config.yaml
time_shift_ms: 50
loss: "softmax"
encoder_activation: "gelu"
encoder_layers: 14
text_encoder_layers: 8
text_encoder_norm_position: "pre"
text_encoder_head_dim: 48
text_encoder_drop_path: 0.1
init: "orthogonal"
shampoo_beta: 0.95
warmup_steps: 560
Rows from block 7 of the audio encoder of a small contrastive audio-text model, named by matrix and row number. Rows with one number belong to one neuron. Each number is 128 + 24 x the weight over its row's rms, rounded and kept within 0 to 255. All counts start at 0. Numbers have three digits each.
After each neuron's rows are labels from the 100 clips, of 14848, where the neuron reaches its highest value: "peak on" is the class under the peak. Only what is clearly more common there than usual is listed. The data: single English command words and digits, spoken by a formant synthesiser in many voices. In brackets: how many of the 100, against the usual share in percent.
# fc1: MLP up (encoder.blocks.7.mlp.fc1.weight, 768x256), inputs 0-127
# fc2: MLP down (encoder.blocks.7.mlp.fc2.weight, 256x768, transposed), outputs 0-127

fc1.118:121169105116150131153163152164116129121094155122100135131099151131150160089140130109125132147115134104137132119136118112138111117135145132131168135130089132121114120163128076170116122145148112127149115148130080096150119130120120109161149111095166116149166163134118124160136149132147075106128127115121091164154166110074135148104150121084076094152130080131125118109180149139149099134135
fc2.118:143100107165074152157118152135160148114119156083128146113085092097096130064142130160088094110113162113096179121133158104130186146133104159109173104100116127108123148114168163051125106134137113145170113109120101178153152132122124112139150142113109129152161103139106127149153162119102113119124101139118107113129133139095097165139143147133144120160180146148115115150121115119106102164109
peak on: /ɔ/ (75 vs 1.8)

fc1.551:064114136115140111108109065091075107133141143143132114100117114160120153136091125131144124150135142114179128135088166147140122125087140142145138104130141092173154139149108123189186156106136158081090149088146141124140153129122132107140145134143123130145184119142132133117124089083163121147123165143099150129125162091123142159106119134151113127136108125115121127107138109151111100121117
fc2.551:155079124154114127163149083116112141151131127149089124130118132138108110144102132124088136083100170105087157145109143134119155163137147172141122110130106075128135126130095157198123128160122165109069129147123116194133142106124143123125123139110136142142131177130115132115126117158103125130171114140120148151112106111115165147080099141123140105166129145124091168107183077123124144110084
peak on: /ɛ/ (41 vs 2.2)

fc1.82:155160089122112082134171163138092148128196110102184113108139117160101114089151134136126102109115140112170112141118121104109103122147103121114117134112125127105141140140129171134107072146117155072109102101139095154123141107133136102133135129152100155110125104150122133148100141156163118147125139117140128145136117177110124098178109095099116098126136153106161138107098171082132090157158
fc2.82:125162146143113130124072167104151154127141132120136134103145115146119116102107127120140143182114165113122157140126106126119090119169126094139108120119156107179113101137149118143152101109122123075144125128117112130133096117115138075133123074115165133132119112189095105140117156161166143118083117141139143114141128124110099145099129111146146129111135103110114121170096195125148130141179
peak on: silence (85 vs 56.3)

fc1.655:116126101131148101181137137114148095120152140140142137130160133119147177099143092129157119125118120158112108158130158103106093068129064111121116140156078106133111142129148091156118145110166135095134167099162118142130140100174147105142147075111118101141150119144164144150129108082134104070107092147123152124173157157137148127124145120200141127120136137132167097122145119118144142145108
fc2.655:092106161102105153100155137144128107132134145115137150075130182134137138118130110114136130136088176111144142127129134143102135192095083143105157128094148137142123150117123134119165125146138134149102127166126098100131141127096141165122093136111081109128151108105102105131146094108152122106136087133131117128103119128124103183148154073177134113117096111121106118116119136081085149103092
peak on: /æ/ (36 vs 1.1); /ɑ/ (36 vs 2.3)

fc1.726:117127155148122111166123132106152124106153107115119097146098127130166182114130104138128124097136150111124130093161101098123111148121104069099163129173118107099127117141147145177113126140145147112167162118131100133129164114115156095128184117120134153130135088173153138141127114127112115103153152178148151137129108138089117177123142109133096104098113118079142110135114157132170093137121
fc2.726:086130127159111174117140190155085107135145136120109131121134155098139130093102109141108114126101133116106159138145133163161157153126107144125131123112164181126123166083141133108126092153163155120108124182128117129138148146140143154122137085170084107118100158106149119115127121146170086118123102128131141147130140084107120224104158139123180125094108133124095084172109138160141122089152
peak on: /ɑ/ (61 vs 2.3)

fc1.581:109113160107141156150138153120128142137098142133085129122122111146121121090127166090128148117132138168130128096161158118110089150101147122122156132169125166119180114151108173136136162155128167077147137093141147127147135140156169137145149089130140149126140119151134106106171127111141154174106128114103158112097139090111156132155131146119147100123165115111113141070141148152112113170130
fc2.581:156087112119122131123151135130173105090100114147151110153117089120129156035116152111113134093101105114159100122132124124123125090140103182122114127165135087119151126124124122174095137195126151122103104126171163140126082152097128174155123091156134110098159149122144136117155124156163098149126128132129146125133132135097145141129095128115085119149160131079129149123188166147142110115093
peak on: /aɪ/ (99 vs 2.2)

fc1.113:165130119122103148118136165100139109147112124104152129125095088100117110135132091156099145150082110162117123164127135108118170152115108122131182150158110108112129107095164145136126124145148129134158129135129153111124135107113148125087103088118116145114123139125128125107145110122102157121137170115108136128151143103093159130151072149108121177130085142101109115130130125129124120076113
fc2.113:134124126090187111081084142128107113151114124137163120086105117099125130125118165142158128115126101115132139129140134097153129128114095132125134137107167148136104141110148106141133133144142137146111136143154158077144080169143129136135110102150141128133131154149147114103151172164132123129083137075121218115167147145090134162119137107114126128123124125152117149151138169121141127140141
peak on: /ɑ/ (92 vs 2.3)

fc1.484:169139170101096122098101121153143093098101106124112146141106146128135184132137104130136143124121099140115105100110109143120130141101137155125133127117129099168192057180163160152133169117194150142121155172113177164137149132107148153094158093152110155110115161167121153140121166136125148132149131198079138115148138099131078098101142076117133133167148121120099128149146146150126137108140
fc2.484:109131132104194105078148104124135122126168107121119123097130145152126124120166129138134117085107150175133148138143134133180131142112099160103147113102114108111156141088125151134167121117175176108146117101094158126100138135095148156108168093146145152120093153143151155147126160184104117160114130134132132149128124079142133164129126162074118097157150108121125175110117127120126129172139
peak on: /ɹ/ (92 vs 1.1)

fc1.62:163101111137125094098084155102125128152202135124156152103118131128100094102113144081139156103105145115139079145116147127088114145051123109092131141154140111143107152106174117179117163134150133128127139161153136145105130117129127166156126129131125080143132163128111115149114133127105107139133149145121148111141120069117156170157147132132130186100135144145125154156148156114122138118138
fc2.62:139146147114145110125124141117137126144170123139154106128136100118135118110184145092119125111107141091130176084151128120172180122146131152093133093103144100119152148104156095203148117142125137141143114126143098130079128160153123123189120125156109113133145137158158125127101124166084137156122139096141164106141124149081149109121125146117087158135146161187105100120104179130143134143119
peak on: /ɛ/ (32 vs 2.2)

fc1.708:109092156094135167146098121110134108110088090107112162165125172129106130150093149117153119112129124119122129148111145110131181123121125127108077083146159145117074099111142103110126200124092141111104129099146120104129168148127104128174075150118098150133118119130122138144133152082084112154174114099128119165137140159131091131109123131132122107159153101131117082114127084191118119082095
fc2.708:140187138093094124100211150105138174145123153119189127130129163116112149125104106128154091126155148153153124130118109131130124128141144092120122114137101127135181137155151135109125089098149151144111091097159156109133065118127135133138129093142131118174121134146126166113130120120147125156148104128107063135131119066129149134105107109125158108121165125130152125146131148134145110143161
peak on: /s/ (43 vs 2.6); /f/ (37 vs 1.4)

fc1.541:131125136137126171109125142105142120136126161135114132119142099115141141150126145140123129099126135140128136104146105112130120134096141099110142141169071137138136145120132128171103151158144166111149168119084158108139166124130148090131153109141116142141159115150157111121113105124134135115147170140088162142108095107111055139147126134122103149102100167129172113123133163133173104117122
fc2.541:140138103124090170138142138128170114146118159169118122159141150110149124134129121148141119105101086126121122135146124115150146141128102116133092130135166203144128152128147120118097100142129166088109098126133116145162130134142131164103154110157116108091127182120148160111133152134158126128116129110116162101126169115110148201107121129098153081136113123165142123140123211142143138124140
peak on: /ɔ/ (44 vs 1.8); /ɑ/ (40 vs 2.3)

fc1.510:137113136156178128177125110095138133080088126121125165097112138136121102115114152171122150116122144163163109115096151124143123129106144126140170163097105148148147121137130128121123092165158145120143132134129122144151106126138136138129098112134147112152127165166097112118133144087138126151101124081150126145079153128136160160146137118123106105129176125097137184092143146160118128117151
fc2.510:094107136130077124092129118119154138124091108138149132107130067110144129121134126100164150147156130120134120131100121141071130153156088151134128141084121107087158138118134101126137086103133138136086112110158138130108114113132111129110164117093103131161126133081132120133091135126096129159106152098177124194195098176070115162168142117129114139130145097066107142136151129123142116132144
peak on: /n/ (87 vs 2)

fc1.53:107170130119105134133159118141119157118089101134122130175099104136130136152091110173155128076131135071139128118133119090156113122103132140095139144090141158104151165148157090115133135171180164126131129153144090137138122164151131109130133133139126113111146129131195104152137149163129125130101160092110097174140120143103133122158126118126108124152150143125148123138113094119116120135123
fc2.53:165123114146075141103090156176120098109131128123107158126067104094115170085116116140114103158164090138102137121122102109153157084136116114145096127116117115160073127109135167110146086120128142140143111136127132118136156120146168130159094118116104139140170145130064109098123152101125151148151134141170110159121136130114126152123130109120131130122092114150125111052166109127118107122092
peak on: /ɹ/ (75 vs 1.1)

fc1.670:129124135122122128193184147090143125081136091138131128147126139133133167130146130140122090153127137098119133086165117093151122151183125098158174113166127102117098098145140118127148132113163091133169115141162091125123159129122092099097144119133135113130153119134176123103123152159133123161142131128194143124158106140103090116124124115117115115159125141088124115082174155137178139142123
fc2.670:122148138146128140092099117170116114125108120084137110104080097129137123068137110116100132093127144135163123121091153131157143145143081145091155141087179125129148159118120168114137134120145110104166121146130101128155175148080168112139148138145094106120105140125095126101127125119140131161124111128103141110128147145073128208108159160091169133084138141171125127151136118152151151118145
peak on: /ɔ/ (95 vs 1.8)

fc1.108:175158133116177138128134161098116152149116132156111141128113159105114137147102150137141129120152092116091147107099099115159140093133144137091105143091158145161111083110072153128158146133082166130128126105128062150143122127141109115088116125122113138125095145139138095105127113126137181127121135146120117085092118119150114146166127142165114133121127129141119143175131156142104118104112
fc2.108:173137133111102119108159150117185171109120141085164105152137140111120156125107143148164121121168128112137140180118132112144103106134153159159116136164096093136182182143132125090112090136159159151085102119130077119121122098099119131126114054117156098154106095151118126136127132108114100137111113106144123104169098145109133124135085105088121127102128097133118141108124100144132107138144
peak on: /s/ (77 vs 2.6)

fc1.192:121170124123114146123113181163131135102151095147100130087119129123109122136121140152126166098148125107075149158126106166171107063164137139137095111121136170144142135108141117124112126088112133126071139114112112084131106104136112129115149083117151105139120113130149137121147140114131197118157077075136102119175096168138116122098123201123133179168083095119104142124121086103133120154119
fc2.192:126115116135133156147163188105130119128168106152139106129158120110169116195131163095098131139128145161170099118138138141129095163104113151150096174155186148156112132125148116091114162126110123121119183164089127121111130140145111108131144151151133125164115161123129105130127177110136086146157117139133126147133132145137125114171159096150148093157118167158107100141145110108135137128096
peak on: /ɔ/ (57 vs 1.8)

fc1.439:124098130137091142118144118072089138162119122122130128101166159140129121116128114117125147136139137145081167090155126151159108141156104089136157147127119133123141107133108157133137159100108124072167145092166143145133127151136158118124130088150110072121148120172126133165137146161122148127108113074124110131144135099148123147137158154170116112102152133082129124116073137131125158099143
fc2.439:161120130106114130140120099146113123121124125169092116142112114107117112057135095070117097128138110155114106123111084133128106118138150168126143143151122101130175126142155134116119119166129123109173099091123104123109149086140122130115135123151117095096111157124138118090115126135085089148164139083130147137118139094117138199136081102141100108172111130040118161103141138129138135116127
peak on: /aɪ/ (64 vs 2.2); /eɪ/ (29 vs 1.3)

fc1.539:129054127151131137149170128138167165132160115130161132141103117151110135079118111138146157102147117174133111155108148121127126126098149100149113138162158142127111093131077101145167139118142148123134136133123136094108131154157116134112146137183148117098101165149114102117143166105133137094103132130106121098109132133103132077172178118143115082147173152081166119103135147113137136125126
fc2.539:135129118121132137110139130131179100101122134129134149125092138062142169107157092136113171139103113102109114141145145123123145126142083139143104129128120107152138131085127110150178116129127117150132145192158097102114151151122115118111123108134088107087099093137113112118143119124133061130154093129138143104128090184148118121147109082144105093180100162060132158144166179097173150146155
peak on: /æ/ (27 vs 1.1)

fc1.248:133121123169107155145157139141129086138127145138144148129142133142130125100157181103137099135129110107112110126161135093156146116141129137104144119149105150114105155161081115131124149140112146124163130061108168118171111120184136127140115143104121085122150158134100115155094148148117090110119125162144158125117160158096127133161139119157150147140086142089120121138148127067148160103130
fc2.248:139129123096109125098113099127119176112146136137133115119139139153160104113117118137143142120131138169143150175132134176084127151123137115130154083112110109149134117095116137125181175088129136120145106135111114081128131144136153158080127092178160145123117107111130133164119137126080168122164117092102082115145133128131161175119169103145145159142119155125133149176129131143114099094110
peak on: /tʃ/ (85 vs 0.6)

fc1.50:139126139171087116111076136146108149102097119125145150148096150095107088132135130109111123111107124106132135147155141108102122147098085181112132107059114117135155092131126114160126100093130128131127089140117145181109125151120124126160120171113155103108099141124082121159091121170102187096130117075080133174099153114112095158121109080125117124114123175118109104132145131131157129095170
fc2.50:076103120125150093116150148173089122150176097103125125088110145141109107136147143129149118171174103144124144160107115146142097117125142170059143121141137133109103131124131076181148119113119111147127137146130131150160149116112183160104099132127127128132143085145131153124143132096137184090128103117143116128123073126109111158085128126150137164110104088140152146106099134147124142093134
peak on: /u/ (25 vs 1)

fc1.649:143112155159105133132118167172124176150100097115105090126118134124142141114092121129112148123126111149096124155169122139080138099113108148155112139141179136132068161142070148119113109133118179094111131137132130162148119135105130124161143168147154129116110130124108138127122131100149140083149121127143120125071113144140142149103122104140151099135150173126136147090175159161135137075113
fc2.649:134105123144124176163143148151188135116149106163131126139123093123140156204092133109155153142129140122117149116153134130126130107102102156109125077114158131105118157109146114105109109153148091104110131124120169164125142172120100177141099100151102148160123153132115133141152137130132143092124103190187140117098166077127127110119090112134133121159105139144109130099180124142132122096134
peak on: silence (96 vs 56.3)

fc1.276:116156141100145156131150122086136140147113131134063162136111127128156173151104148111147126101147096128134153112165115124132129108134117137125093156141128161135169178104101118154105156130135184097103156082152083121129103142126145119163110112152113169103173165129148115096111171120112194132114116104119136191128066136144172141124154167149128160129110128121112122141091143155123143175161
fc2.276:091085098121104158136170159143133068130119121156116104144094149123158163086154109157142118126125166123147116135135137126135084128149127106120110108168166141160135114180115122150056113176125148137093138096125138117146088157124112153128121113157155129103189135138121173120161126113120105095146136123155109140170157125117101138125126087092099107083115123146131142135111160112108108171082
peak on: /aɪ/ (85 vs 2.2)

fc1.102:133163094154165090157136140111116165120081125135131154111147122122138143104122108110147141085127116129127096109123155122161081182112145143125061130133118193172127095154136146119125113149194118151110127159113149117126128118182108149097112115096139132131162170160145104116111093164152153117107171118143140111142116114100142153147132144172126122171106169099145138120135111101092091058131
fc2.102:125096112150100173125090101131100156081137107075126095132164150123134104098116132163124152164112109147149083142124164136109142099112116156154140115144114109112152138086160132088151132148139135114098134108130129132120225141150132126132099059087133148118130112113081121123117139135113127132138121101129114138093164144129118169108171123159148142128124139150156133138117144151137113121103
peak on: /tʃ/ (41 vs 0.6)

fc1.208:132139191119095123127135171136154144138152140110119178137142135132108100141066148146119122088151099128148138146075127169165136160111119049132105106150125162080146139136108133150139152128101182103164100103181102108161094154186132110143130140104163112154116171126105137129132165139125142141113156077138096134117113105119134125093111135126106147143125122135101156108173103128163104118117
fc2.208:090129105133135110127122157135153127096116160124149133068115114086186119131108126154086127162119150131123084119127123093149104095131119116146109155133074148121136176121111118122139107150098142122128163125105147168119143107144103158144153104107079098152119125158095133157113125113143119128135090101112144210153123149102115131106103113116108154150109102117095147088131086123134103189120
peak on: /aɪ/ (32 vs 2.2); /eɪ/ (27 vs 1.3)

fc1.625:139157139138141110163132150166111167165162179105120095136135118143137140149130090170163137087133117146090116178141150143133103129126161099164121130143130141155163134171110128140118111065092121125127154131159118106137081152107066109108105152095124113117145146105163131138145112123130122188136110144111169089125120126157102138119097120124116111116126152155158124138157108122158152124136
fc2.625:085147107128154181124117124112108132075137144126120119147136153153130130102119097142114151153137112140150135113104096131102144114146149133145153129098127151104130160087156156126092153140126172112124087098147133131105139088132145110116107119100138137128136127116126134117101075135139168115131118137158117126129126172114099111126134146084134106093138128120120115147130101146153132146155
peak on: /k/ (25 vs 2.2)

fc1.617:114108130157168139153109114105095101111149099138130110152155138152123169152065153119117132127159118127141136105122155110130142130131159128110102115120126107108113073109191174147169099145175155114139190135112181146141098122149146123115121171118163136109161123153169133121134136130129145125160117101086130149101149140122129139099152151152106095130115165138132092137120151132134115095093
fc2.617:117152103061094145101131084159101124151142141149134122127119142160140152111038119132104153155157138137127134134116121139121101161168144139126151152136157085127097135114097172107163153131141156118135166102119159099168133164120152105140105137179134115122095200123137149147114115130105136114164168125147149158136166121141105127171141130162113147110131120136165119125134132153132103129102
peak on: /ɛ/ (78 vs 2.2)

fc1.270:098135162147116110142131144115120113132169088093120136117103139105146108113188146129134121094130150102108110155109121136130109121114102098151109176153134123159144111144115144130140144092155178124181146119118145107129111119144136153096153136101118112094145157148166143120166132100116067138126124125095109084119110150118155154158125115118112151130163131148175108191121158112107172097160
fc2.270:133106164122156143176153146130128172113113115145087133132109141152142124139178103145136164115108129114112155145176132120150172166101167121109123075085120152130094140122140090149117135132130129106168155138093123102133075150152108123122147111149109103116145095111143150138098159114103182129114143125129162085049095143109138136142165146100143096124137150110100103128104149116106144165136
peak on: /k/ (98 vs 2.2)

fc1.621:141117101122132101079083159121128109176151165114141152089132117124118066109127126086129124097142148111148097123131118147108098152084129131091090128161119133176124122087171124131125161139146149112160163140100145147157148114110130149110161111126130126144166154130119160151111138135123078139141122150116152128111126085094095138176141145131131158110157145153160143134132170122136126117129
fc2.621:137144152131070155156131156124143142129114141173135103153121149138166122123169119130135123112088142098126160105129119113168170104125163144108127113091121149131138144094156117124109089132126169107110079165120128151117111136154114145125150143173108109118160140129151121124121119141104132145127135111130157092109147133118163138127149130135140116137168141189124085127120191115146114120131
peak on: /ɛ/ (59 vs 2.2); /ɪ/ (32 vs 0.8)

fc1.272:129131172132141158106113119070174151103129140155131090143100119115132151123140134131138118125139145076132124102131139111119067118118125117096127154203162131148125136126181125138102151150113170115116134136089147117157139114110146087136148136159140121147114125147159105116170126161117159113122103161156149134178109128133082126120108131128115150104103162124161133102123177106171112119110
fc2.272:122129139120107123135151068117148097189127148138121113172137111132173129146147118125149110077100087122140098117155148120119128135104119154148162109128161203111122107153141143117090115124157171134111083164120105148141133120123145115110137089133111126140116131102140131114113154097174122141124132086137099088089152108091143163163102126113144122133115128180144158144112217153158126123136
peak on: /ɔ/ (58 vs 1.8); /ɑ/ (38 vs 2.3)

fc1.294:099120114093115127115127121126153066120168120143098134097124141122121132134143118129104111130152133134130099101153133077165157094116158125128118129168118157089104139141118149142087125117139148148153117080112106092200156115091166152123058169113152119158102193142121152153117102126097105141144163163133151166179129111111130129125124093129156136160124092124138130092138119114149135102117
fc2.294:137147168141149104132093153131119185135094119094147095121159117123177121115111107165137143124083114148118108147084136153160133120138124098138158108107112123106123117132109121136157105109080145121162117142125138140133135140125112146118155150159138133169118116181117152114114117113107142135113124131124122146144120129134156133084151153134137117065115133115120161148120140141140106107110
peak on: /n/ (60 vs 2)

fc1.425:130131115126087080119088140150121108101159141113109118160168115125119113098127168139138119129100128117136106116131125148083130187137133124116111144110149091135172102130144124160153129110141135137119130147130099170124141142134099125125149164116091158108113104138152226131110114119133128126132143144106139119151130129121164120161132102098136171126140172100134119160129144145125175064175
fc2.425:127136143157197139121140112119129109129110114111120105092142127091143148140143142150152160131141119114137143153115159149163118015156152172128170120142159103156102096105110127171158166126126135103104114140103121126133124133130110130087166123096138131089107143145129255134162106131117117132137127111122118109075150136120145146085156141133100138108170118129135117080135147123103112131136
peak on: /u/ (34 vs 1)

fc1.340:176141158094171125140171163128171119154089128111104177182118146138127156144090121128120127086152120112162125140111137144146094140136134074146135120183117154072122159133121136163105135148096155098135080107165092121162112127142104091108159088115118113164141121147139128130131178126117137119119168117134108143142103117118160129147122121101128092139131108114121116114115122162159101164119
fc2.340:028132115166081124125116150135167110078112163130094126076077124078152175093136113167083125119130151097123109100107107150139152101124087139150110168130111136132150148157105135130150101140122154122111169108126100179119123114141124131133139090132068100116142119153099110123139116125159094117103115140120127178143113107047117157127122111095128111113086082145115117112131103138111107153108
peak on: /ɑ/ (46 vs 2.3)

fc1.23:160107121162073119141184150157110139128162116150130137134152121120129163166077077123161133145132105122088117143164135137136125129107147151119137120161134160131123168150114109083145165117154144129141100139147091165159127146147117140107111143130137107131135106115117131127111110129136125117164148094120128097091118150149128121106081107084133164124103139144130161140180138127143135156115
fc2.23:092114118151092156137082157128153142131159112152115119145086123088151178166140119161137137118136050150186111123114092114111136160121122115125120129127125113115155123107167113106138134134111130103110087146158162103142120150108150139126079167135125107146147146101111127125133133107101116119097128168141158086094163141113127058101111139100109169117093130139091142102195131125131133143138
peak on: silence (96 vs 56.3)

fc1.724:105143118095127131105108151093134113137111135142129110164095142133081154158066155132136171135143132100146090109144133109127134119096144127106106110177122109132097080107120142177136128113123141109115160058088136136149189134102126108101092165150118165128161125102163138102143117098139136108147114103071124148161122121151134179113136118133132128164136138127127117133145115159152160132111
fc2.724:174160133113158167112138114168151157192117149145135100144133183136128161177077115125162112107122146119091156158119119104155124138112156130148119134105120147155153117150072129159155087135150125119111097165088109144149135083121131129102161124147172126137123182134090152120133130142125105082138144135110152123168112118177122165113098102088142111099137118133137117135110109113160128124106
peak on: /ɔ/ (56 vs 1.8)

fc1.627:138149090106131161109140130158157169146140110108127147145074148158150171148166111119140152124111140099154132112102119132135078097102124175151120155103119125145141070096104166093136115133115141112079114095154098161187121140130120119083104150173071138140107096138119114132132111122111193127127165131132111112114166120153132125134116132148104161121120148126157116113087142134107121122113
fc2.627:148089157141095147130099135104130116129129163121116088136115134136145122141105120138102130136124167106111145123171097107163141127135171128107114077103163164132106129105122103130097150122132188128105129170157139083091125119097099107151139127125127160158059131133128105129131111144141099137092091134115095151145096157152118140129095135096102125136118107111112122134134128107118108115071
peak on: /ɹ/ (34 vs 1.1)

fc1.80:083105134125148168137043118099124120129149137133155093147185137141118136156066108144133171123156153091150099157119154150135147111120132159119140104110112106107130122128087122156147155122151165193112175096144128149139148135109135153140184146100126170140142090101139121105141145162131154096084096159119153127115120098161158115124150119189121129132111124127093108128129130093122128095111
fc2.80:158109123113130116126164123145162166153145171178145105130164135101095130149085146104091120121136129140107145150104131137116121129109146133136151118124148120149110131156067139162119132116127180121137172105138125140119120104117138107138130179099166124169121182146116144088163129137118154155117130136149104132143072110173150102093139116133136146142115124115161118081116121128123119148075
peak on: /aɪ/ (29 vs 2.2)

fc1.254:100146158144188120139125112126152110150148192137162181148112151138125130143167136162136115136098152146141140114108140114098088096131085072110128155156133063142117189123167095141121143127145156108159138106182132109135158091183123119093160096112149092124164115115143112103097121084118168097136127136125150130153132142124131162154129093125138170099123136156147106122150143102163106128118
fc2.254:115131180127075119128153128113102137091128141135152158111120177143136106146122116091128150148084136086102115134137145142147131171112108157126165115121150121095169172140139110133134116159150120129157104129148114131138138144136167139120142118113095134142182146125142125126136145099143116143120088136122154090127137131076131188096164116144120126113080140175128157111097114121109183137123
peak on: /æ/ (39 vs 1.1); /ɑ/ (29 vs 2.3)

fc1.705:134072118164129143133130122144147109119144135141103124129170151125123145101147110143129154125117107112108142148139126129115139148125153089139104118157133192116163139113139131122173148107137140138164143126128097074126148147162158119108142129115160094126093145114158074121086106172139047107151140086131118099108126127119120146112165140157130123163116123092111109170170142130107099098142
fc2.705:129150139152148134163092173113138144154097100141156151130151095117091118165122117160116105106138105148147136101133103097128140154133158095133124108131130102153119118103135174119096114107095165137119139163158092124142176102161136146099125143147130085119080128128118067165142139100127137121151155128093149113103104191164107106115102124174130112141110119074101164102176093147135166122141
peak on: /tʃ/ (41 vs 0.6)

fc1.461:107136087127090076107102089109163170120158130112148134121102139116152077135072137080117118105097122082079120153106131085122132123161129146130109148094102131158182140112124096162145111097137140132097104118144135144095124143098128121078145105108114141140131152146116154140129114165112144150160105112130156096089145200142143129104131190122153137120145124125131112164129110115139155166067
fc2.461:076116135135125126149162138161180101124166122113166091074188131138168120183100140120153103144159115147119085107112158152139110121135109148140139142125117107129101117118139118124184114105115140117124153142112109094128124143144119144117137143125118073130104150122162093139114177102172120126154124141113166145111120128128103135100123121143126115141169135147145121134148129128096135132164
peak on: /u/ (66 vs 1); /oʊ/ (34 vs 3)

fc1.685:109145172109147174126120149134154146146146168141133162131099133138108125147173128153126113103145143152147122115143150110135111086108102100108129159116129114154137172138153132142108139134114142123125149089142150106126103135140141071143164072156131109138137101129164112115134119144119199159132158107130142168096095136103103128168112146166144149113099122110143117130113206115147104164113
fc2.685:098099102122105101145153156119124085101105149129133109132113138114126153156118132105099138175105100136133099154131127130135112143111106156169115139154157173116147132164124126106064135160122165105139164106123138105135147154132158113143148093127126112159139153107142127115102135091163109131101150105120138109162162092104129173101163115120117068108080122138155156129118190134106122140145
peak on: /ɑ/ (59 vs 2.3)

fc1.135:132145175126139092138104132176102124131108193135119114163088137135120125120120103081137119077131120125106116130121144103107148104103144099147111124117106150108203150142101110120090142093118117106130145153163132104100118167156117069128171175096101126136159136067095166142084112129123139112101113147157170074135144142127159159104127093139134141143140152128119117099171121115177179092138
fc2.135:086125128130141148107113121124113145114125145167123141127150160141113132073085086125162148209147109152145173137145112153099146090162160112096133123127096142112098125146118114142069136144123112124122096103154143122153130126147094147157130166136153157138129117121140192138149129091078132151093119112110131189134115113144110118159113122118149119141154123152106125184113158127131112157126
peak on: silence (95 vs 56.3)

fc1.15:136164140146105137122107202178129107081124106162110142091108134117098137153142132158134178103134151113067147171129102156166116095158142115131110110150142170132141137112136123115108126116127122123077141084092138094153103136148136123133129113117117134137109102127146133129135149113134208112126096073134125135187098173147100116108116168104105171172069087110120139156120077117137128165129
fc2.15:111117112141151162157170177090121122118154120160146131124143112103132144189136156119085131129128148156180124125139147151123093136100124139144107142173162175138095131161158113100089142128106112120115209134097137117115127118172114093116148129155155143145086140134140140097145164099133099135155110113111115150118138148176125105164172111130121093154138159115133099151116092131134125129095
peak on: /ɔ/ (50 vs 1.8)

fc1.144:143138114124111145138102166098145145109127137117145129140077088103125124128125130154099147136100134103127082127154134149145135143114131117118151158197152121123103141125148132148109156142141145146158173124094138104128124117111148114094121097146149137113133107142129094116142131151097143110130148147125156115215118103103116141133082157096138179128090114124135132088122138104142105098122
fc2.144:158115102108148134111137128097126106161127131150123145134094098088173130127159155147151128097080122117150146149129150124143145120083094124115161134089171196105115109111175123151134122147123159114100096134150129122143135117135131092130119139154119116140131164131147136118150108154154140152106131068155161089136140148070150151144131126102141109149130131186098129182099174148154122138128
peak on: /ɑ/ (62 vs 2.3); /ɔ/ (38 vs 1.8)

fc1.554:153120129129119123153107163110088125130123098149137080108088126129134121097135079087124117134116113138108121174154133100099196141124088098122142140157108113117162124121173172134135123129128143115154146121125143142131122117128092116155133084096133112152118168150089139125137123113118086156129138143140103120137119107109142133089093116097138146127138138108088126176129156122113158106135
fc2.554:138135127088177107078099146135098112128126120135182121110149104121135128122120152132145109101144123109129125065134142133160146141142127129079137095156152100132121164112142126128201136128158126112111146140136125091117105164144118164153112109159112113153151162131126137114116145166077157123100149082104164119141131151122159137148143119097139168138138113120115149128095165111153150114145
peak on: /æ/ (26 vs 1.1)

fc1.546:170115091132097118113149141118095189134195147143148100106074081132151113142117133100116114126146134108116120153124064091118112116076119136111127112107152108127121121127102154091130122095075156123111104142146122159098130119135118102131122175092157130110096113065118149119154129126110143166129106117143099119145128128162099176069104122078146135132110121136146116109175131102143104155128
fc2.546:122178125123154148103131134140129078115121157173123143141095172126151123147129121122075133128158119133096104100123079164101130109140119114072149135111124132140171123133135145101127181140161156109133087130170142159105135125112170127105117166101102128137135115127131132154149111132149163144126102128152110140159106126076173115162085117098105140129117159125151107151133175116122173129132
peak on: silence (88 vs 56.3)

fc1.363:107115125123152127140137149088175162159114149136122155143121123116110127105109126155148119122134109170136136100133123091117085139087141161086127137131148204147164099168090170116143114155131150105115079107123117130155112123132120120125148070126119115124159125195115098093132126115166160184116147127136141159086137104098176145146134110150134142149143146127133128134120145160105117163144
fc2.363:152095127103146128109143098152131100076119122137148097157114136123130168073110110141129141114140122124142127117128170130140132133142104162154120124175128096097147089161102114127108133186122134098129113119135197122101130146135159118125150100160132090123165148122107121099128103123105117134143120159140162111134170110083128175113135102092114107122122127083144145108136147148146097131091
peak on: /aɪ/ (82 vs 2.2)